From a checkpoint of a small audio frame classifier.
Data: trained on strings of digits, spoken by a formant synthesiser in many voices, 5.8 epochs.
Rows from block 5 of a small audio frame classifier, named by matrix and row number. Rows with one number belong to one neuron. Each number is 500 + 50 x the weight over its row's rms, rounded and kept within 0 to 999. All counts start at 0. Numbers have three digits each.
After each neuron's rows are labels from the 100 clips, of 14976, where the neuron reaches its highest value: "loudest" is the band of the loudest frequency at the time of the peak. Only what is clearly more common there than usual is listed. The data: strings of digits, spoken by a formant synthesiser in many voices. In brackets: how many of the 100, against the usual share in percent.
# fc1: MLP up (model.blocks.5.mlp.fc1.weight, 768x256), inputs 0-63
# fc2: MLP down (model.blocks.5.mlp.fc2.weight, 256x768, transposed), outputs 0-63

fc1.371:575534457453479412484489496557577498499470503523505526617506607459491499452491506571548523524498536523504661468405448455489579502534515510514528521496493512477386466478415511522549462444521518
fc2.371:467566497534465521541463509636427580570475515468595434569522483423531474488545505508480492489557592583460499451564468545501468497519573373550453485652464501546494448540479489548495585538429466
loudest: 4000 to 8000 Hz (81 vs 15.4)

fc1.420:572589510501496482354528526500405495510560516581640514506553464581614511507449443399478500504430400552551480543455566461532536498513577391484542495492594439521514539490478467621448614460567496
fc2.420:526511480492445471565502506428480523512601441482483485421457494592398470474536460587486578519529525619433552509492481451506580537507482530519449517510456560461425404459536545431549444489514564
loudest: 500 to 1000 Hz (75 vs 13.4)

fc1.697:542452421458555534529505514499424564417608460477418563527509436507518482469491494462570470487506561497470527524454554465448495507410488479547424469506486503469484521435561493414526553507629461
fc2.697:424521531495561459482601540557542480434446501539441522454452602508347525531478503505496520519513521474430510498564538463477487457492479507422557541521486508466461521563533499594445538583476598
loudest: 500 to 1000 Hz (64 vs 13.4)

fc1.19:468512518469462478541512512563517434545516508448519441546572616435553609599469570487585535400519500580465476499505483446531534399535467367446541497489570522482392508458449449555509538547488470
fc2.19:613513487561534533465442519514573633432546488447495543406520471545512415427577492460433475603540502468457582486451364512512492603456651436473467522432438481516498527494485473423427441502511547
loudest: 500 to 1000 Hz (51 vs 13.4); 1000 to 2000 Hz (34 vs 2.8)

fc1.198:496450539498496505502478509455463539419514436423526488535547491499560547586480438458626472563499501570490482514464526448502473492433508497457449609535483526438565595527469488496459479480569444
fc2.198:483548521468467456533567517539484523451529551525484539400404516407526414525553558562351523460459499395570531464578560545383481459473491426532523428486430516484475460479533481550481446468561559
loudest: 4000 to 8000 Hz (84 vs 15.4)

fc1.369:518486455473489457444461543433558498524523395530417573584401513583569517484471420522570503490432434448533534467510511462499530514442464551475488544530501435471535492497464469506418454501481586
fc2.369:544459477456530517529440517510564509445429493443463507476518525438567435486461427462489476372453504488469480453532530473396429537574493481462521561495526485473533550553510566485465459449607529
loudest: 4000 to 8000 Hz (91 vs 15.4)

fc1.584:441526539591465548462482455508415605500505491508488469494503531489452547590452580521587507440579357546465538429541522433503466492514510510494548507457532494475485502483596418507498534536434570
fc2.584:472469528422502648494485451486592521522555534514507494483443527468551465479521464407489531588496576542459416454554496489525484519475526497490546470439536532534520551468465547469490505498549495
loudest: 4000 to 8000 Hz (55 vs 15.4)

fc1.467:449539494495511406384461469498566553596430466518467496504500428463500502533444458567581561502425481489500518525551524426457548513489487425512578448484520530510498506460457444451567507461412605
fc2.467:538543600550465479488545459532524448446476500440606426516486603515484488471459534562401539498475585518397458550538448570396506568480502438497538488537510480443559428516493436450353496539564467
loudest: 4000 to 8000 Hz (44 vs 15.4)

fc1.500:504476484518439567458512508494478504557562539460473515473516421434428460528522497481532457493480386468550537503420497480501418522499471547444391446516451578379441564478568525442539517503496530
fc2.500:514553500443488459503494510520525492568488525515593522570521570492460467497471500626482501509415513573566504559514489476413525479559485377463502500558542495584500456558512553410392467452592543
loudest: 250 to 500 Hz (51 vs 19.1)

fc1.99:461465548539483452577480482518416524529455487561539537410387440517465505481566450488658381482506544471487462452495409451425495513502527422465466497471508550509443562494579563573501562570485483
fc2.99:474468479484461550486458561568503503507470568557444517537544545333459546481454535536542506490503412501421515592536490437521596484469562593510518541478452497416533540459463532355426487536565499
loudest: 250 to 500 Hz (41 vs 19.1)

fc1.12:487435506498501479436488497572587482460642487521501543558510456410558505504455472512581612550555390474547515529454475473495488505602504496462506588479542491552470529508550577485477457507492543
fc2.12:405500537480563460503468490498530583409453528551405498479440438585501475417416533485484524481489416425528512480496454443559555531537474496451482436446487457494440565516497490447588521420512499
loudest: 4000 to 8000 Hz (65 vs 15.4)

fc1.265:567424558479556526518501505522429566492568556445543399547466475405570498503478451589490485534553461451546467521437539431453486491561515469450475514484552588445450527522473545502539503500426469
fc2.265:479558485549493484426466411494588514426382522487473629485494423529522484462437535487549528559508470442504510536473501495427493470444511475442501490460409503551450583502518475499501470507558440
loudest: 4000 to 8000 Hz (60 vs 15.4)

fc1.80:477478510433507601566494531489563450547521516507453523509516565473497489551501388513542506520578453464526502509532610464423517490464548473533439497529494595547583529447577458571509461550537441
fc2.80:524490512493484480443507523473490590498391609521477457483485523476474518558419504425575451473412545480459549439568512485465417526515530388619480503495483418579541430500489504556516494512459470
loudest: 250 to 500 Hz (55 vs 19.1)

fc1.715:509458444457487585549542473497606529497466584458552569507509475556539504496423510511560459478477520488543551432455536551382588450606492388425483475472517465446460419476532451533508512474575507
fc2.715:491485515465486487587503437542514563537478442460464533476488415415498498472502494568542467493437526598495488437528438473442549561424491419557503489529479503514527490490534494427610489467442461
loudest: 4000 to 8000 Hz (81 vs 15.4)

fc1.242:470444522433508636513487457494420531523562516506477424465453560508448578414487462547452526494436480587543414482509466480558493458489504629464537400484543520476476502457490463539532577520507486
fc2.242:523468515530566480435560486483560492478468478538532554482453478445513457557618529438536519486510500405418493460563544555467491454481433463500556486509477489567545493476505576529486446516488439
loudest: 4000 to 8000 Hz (80 vs 15.4)

fc1.676:458420541509446511599534513530540555480474511451486561569407492466479580459454508434442509492493545454527544475537436482500548516445487474571461527525460516470585466541514508454423589435577483
fc2.676:469565546516486496563562503519438456509493505447461524428595488469491460531484476481473508568479520509512398446477570434490606606535541455391479562430530509562437404483540539517481491425584482
loudest: 4000 to 8000 Hz (63 vs 15.4)

fc1.281:587475481542434532484521510451474554479445462576505460473418578480467492512517572549454522379511437530579530434502535574507465478562452575425467520497521399535566459529475596572573446581451394
fc2.281:501474444416517436437507516547504549470561506480451469570467463506489530622473438469517472475528504386528489413503468411449482493507461512526591535532471612481419551467438540481442606447508462
loudest: 4000 to 8000 Hz (84 vs 15.4)

fc1.70:485480499578479538408514446485503574505518512465477492469545542471402504466477607453417503453578402484516465505485565504533561493533492505512487476489408518463421496511531549482602493514549512
fc2.70:495544558472509572470498509527443515489523473527469486422431472447516459537505459562412567479500613474592461486475488517530440483528547532387566588505461472410442549554543455528469402489523453
loudest: 2000 to 4000 Hz (86 vs 2.5)

fc1.407:512448512445563541410563457520545556498442510495549431528462552519539439525515582556486475531511522477558479524622498459444468565438563543464558603587494482522577458503497485464425505545544488
fc2.407:481541473531604493458518501513426605513541417483545547608546472527546418457494591497563526444464545523463490580530484476413532444543490454503458498431508482390512550550373478507490469523420402
loudest: 500 to 1000 Hz (68 vs 13.4)

fc1.495:453449549560541440590445499508493439518471519563565514443464444509511401500502414524539549443634509491534547569507420466453539500530436518556470519473578477435488513528514533528389475519562505
fc2.495:482488505516607497403547463644514500529585553509440560462420518477526519537480507480446527614425471429459460487532596562450524465522540536523533465498456380494513584488516456462479456599469506
loudest: 250 to 500 Hz (61 vs 19.1)

fc1.103:537493539450509503464535545490456573528556476484489512516451600536421503506483545505520495498492501417523511557426606444438517520586466499589414478506605588456581494620619515585581498494560465
fc2.103:414411523448548512423533484526565518498411534490453457562570552509549520477505419496510537424461523541417469620487420527517520513509430434503516489461524415486462470465437442388434493455562520
loudest: 250 to 500 Hz (55 vs 19.1)

fc1.179:550560402451581396419559547506516531567495434561346377568485527527567444495513522529547432533504520442427461485454552434551584462451460499533404462564589475381543466531518420518543497520553483
fc2.179:420439500475552548481606478429513463458439580490447575519472474472576432586576430456515561476517453537476516560593413427459393526487512455530498464421430459485463519478551521517418504510432511
loudest: 500 to 1000 Hz (37 vs 13.4)

fc1.20:462536524520434459470496486487471472493522543454400492453446447471432525573444507540537527462474555508556484545473466492437477537508622593484502392496449471512545523610382549494459507499510434
fc2.20:458507540494556422548462499537495511528435479446369518589559526627531448498487433470501609461436582568421449550465670494500518500481455377468464497465504504573526512483534542499508560527441481
loudest: 250 to 500 Hz (52 vs 19.1)

fc1.591:514535478528486455501502539479460520453500395484571489444512557481447519504569504507455425560406524467479503495500508583578634473475499594499694494462520518461488510505472508482400665507494609
fc2.591:561494553463496520463514528514454510500461555434489513566479512421511552515513489467510511538587541499399530550594448411447372530536497448411519401676497570542467518500506541566553488530549497
loudest: 4000 to 8000 Hz (74 vs 15.4)

fc1.618:452516413580535490536462537469463535489505537506548497528566506491510532536630486507397502525539520377429550507375556437414398568399463443484518480536558478485459514514558467466425497489494506
fc2.618:508380510403447524478541398520526453461544491417474549477440483503460572446407494561565517478503472593521485490587369492589483495498471476443522470575471509519469417539567480509625536540579573
loudest: 500 to 1000 Hz (53 vs 13.4)

fc1.133:465464425469517454446510484472503527503590593490472481505496519441501557413507550506484554476478478514517508470548459553582569391552522518478471530548522504462495544432480543469502440565494596
fc2.133:473500538590581454540612466539454614488549607502584547471331552473457542454497492421498562508480512520502481485481546485522494523470511542430458531525573492583538521502472489449452520438432438
loudest: 2000 to 4000 Hz (77 vs 2.5)

fc1.530:546496480478498564626526535551468556423576477522549404481474415481462549495551558536405525565466499476521493488523507414526470458464479543507515421456543520527471482536496439428563545468438441
fc2.530:489490534597509408493430506525537458505536405447410563470511520507521489494541440410478560424542454450458549492497511542491577541580502473470475422456448483449577526543542515584398484438531466
loudest: 4000 to 8000 Hz (63 vs 15.4)

fc1.237:465391505452503479533378457479484497494390491470439502455479498485432494499521567594488477434500437467476482492531526479448461486541544447541562571520467460504555559528498514439551519409583525
fc2.237:440572489502540546543404539434563449525549497405516466475563491505461461545367452515446454437465596554490522422565514479502444460496582617543474516489391500472437482505506448512545536483427500
loudest: 4000 to 8000 Hz (48 vs 15.4)

fc1.557:494519435540514528462477517571420620407524527564525612491499521475549501441481486591560503488562463536561469486534460543520433401423520455444453471480460506492473429508577528608517556567429510
fc2.557:533544515426445561518466541529501536530528471497413447528515539515428505559568541662459511537423560468438553474511511563474546526501474561512532508537592490568583540521514489430436499546495439
loudest: 4000 to 8000 Hz (82 vs 15.4)

fc1.267:522493468427542421468484514498617554447578457548484547514435452448508541476480580530547472503499517498554443454562490455516542475410517480429550573523528595480448420512507465547425489549461500
fc2.267:585618364581514549567582543486522515571573488494514459485499471550567504506526439568488412427549518434469501459480444441433413484478545531585476512562483493503506503574492584464497488517503570
loudest: 4000 to 8000 Hz (46 vs 15.4); 500 to 1000 Hz (33 vs 13.4)

fc1.514:434570565493567387529400533474527562384488523575514570563476609570500475572447426470506530553543413531518514476455499478430488460464576596520558503448435472548432513596498558556556485505480509
fc2.514:519491531565529597536565518507550490574510523479479468537545440439483467500525463407515443426546453474498475532586554486463472477517578477511503576553537559544526548528443379433436497488498469
loudest: 250 to 500 Hz (39 vs 19.1); 500 to 1000 Hz (35 vs 13.4)

fc1.437:577411509568412455457487500555474481536491430546563511571524488534386430522476458477528494517564458497414557402425458520511478548476499530469422504508481470568362577402546437518530527443503522
fc2.437:493607580465508472565503525489515559443459582516453610471551465485455564532470563582587452439514504448508481511598546466518546497518555370589563485417522521503538431619533486541442493459590445
loudest: 250 to 500 Hz (47 vs 19.1)

fc1.748:499554503468554454497407570451520468664561524431532441432439527566470549459538413523528471456513556518524496491548443493550508521472542500515539485461526517491461608573508464482516419533515538
fc2.748:476423541460477471531492388517552555544480536577457463437584579490458563571504556537521507425387471505545474573503498490484449471534520587534494538475453524466402436441479569496425541468439550
loudest: 250 to 500 Hz (55 vs 19.1)

fc1.168:507468448508368526531509481480505460507483432557549469603513506476461406465392408533521504641595496458493541600401501507412513476525577552490564452565487580458473563596463544466503494505448487
fc2.168:466427571440536538556433497450513525450424559449489516546542566459479537489477568435489557479524521525554575581504498388470564512582588488457519489439500508492555462507524535565544549523429536
loudest: 250 to 500 Hz (56 vs 19.1)

fc1.473:448498502533692539609529542441494519506524492501484544514506512477496498501525531488521504441414497532537458497460462526575561462518426458556473527461490509529534564497516465528558532549468548
fc2.473:531461422498444416489520552461443561555521469548494509573507491485559432426551456499575614549516486565480557553514533565478456492574520514422517433501498545470566453555508448546461637495477504
loudest: 500 to 1000 Hz (43 vs 13.4)

fc1.480:493465497486485450456427476534541429445539518482584443387522526429471570529502536550528599553482533454447540528472396480503500551602500482533507463484496580494569488457559542468459503554542579
fc2.480:494552525464542483492476489556443580468498484439446405464587580519583401450603413507364437469636589523578524446457507536532558408501594541450557522438563462515410509568478542492414483480575499
loudest: 500 to 1000 Hz (48 vs 13.4)

fc1.361:596517536416521567446514596509536489466476459517565546484493466483545563491490507484374546516491525536493457606580537557507537466542516474518558492476490542530415565469607427555533468521500503
fc2.361:550519509496513429544489468490458480476540480453452518528546440530586422509441544486497558414480390394409492467568484524507557536574578460476536512491455440538555427514502577369483479414557523
loudest: 250 to 500 Hz (52 vs 19.1)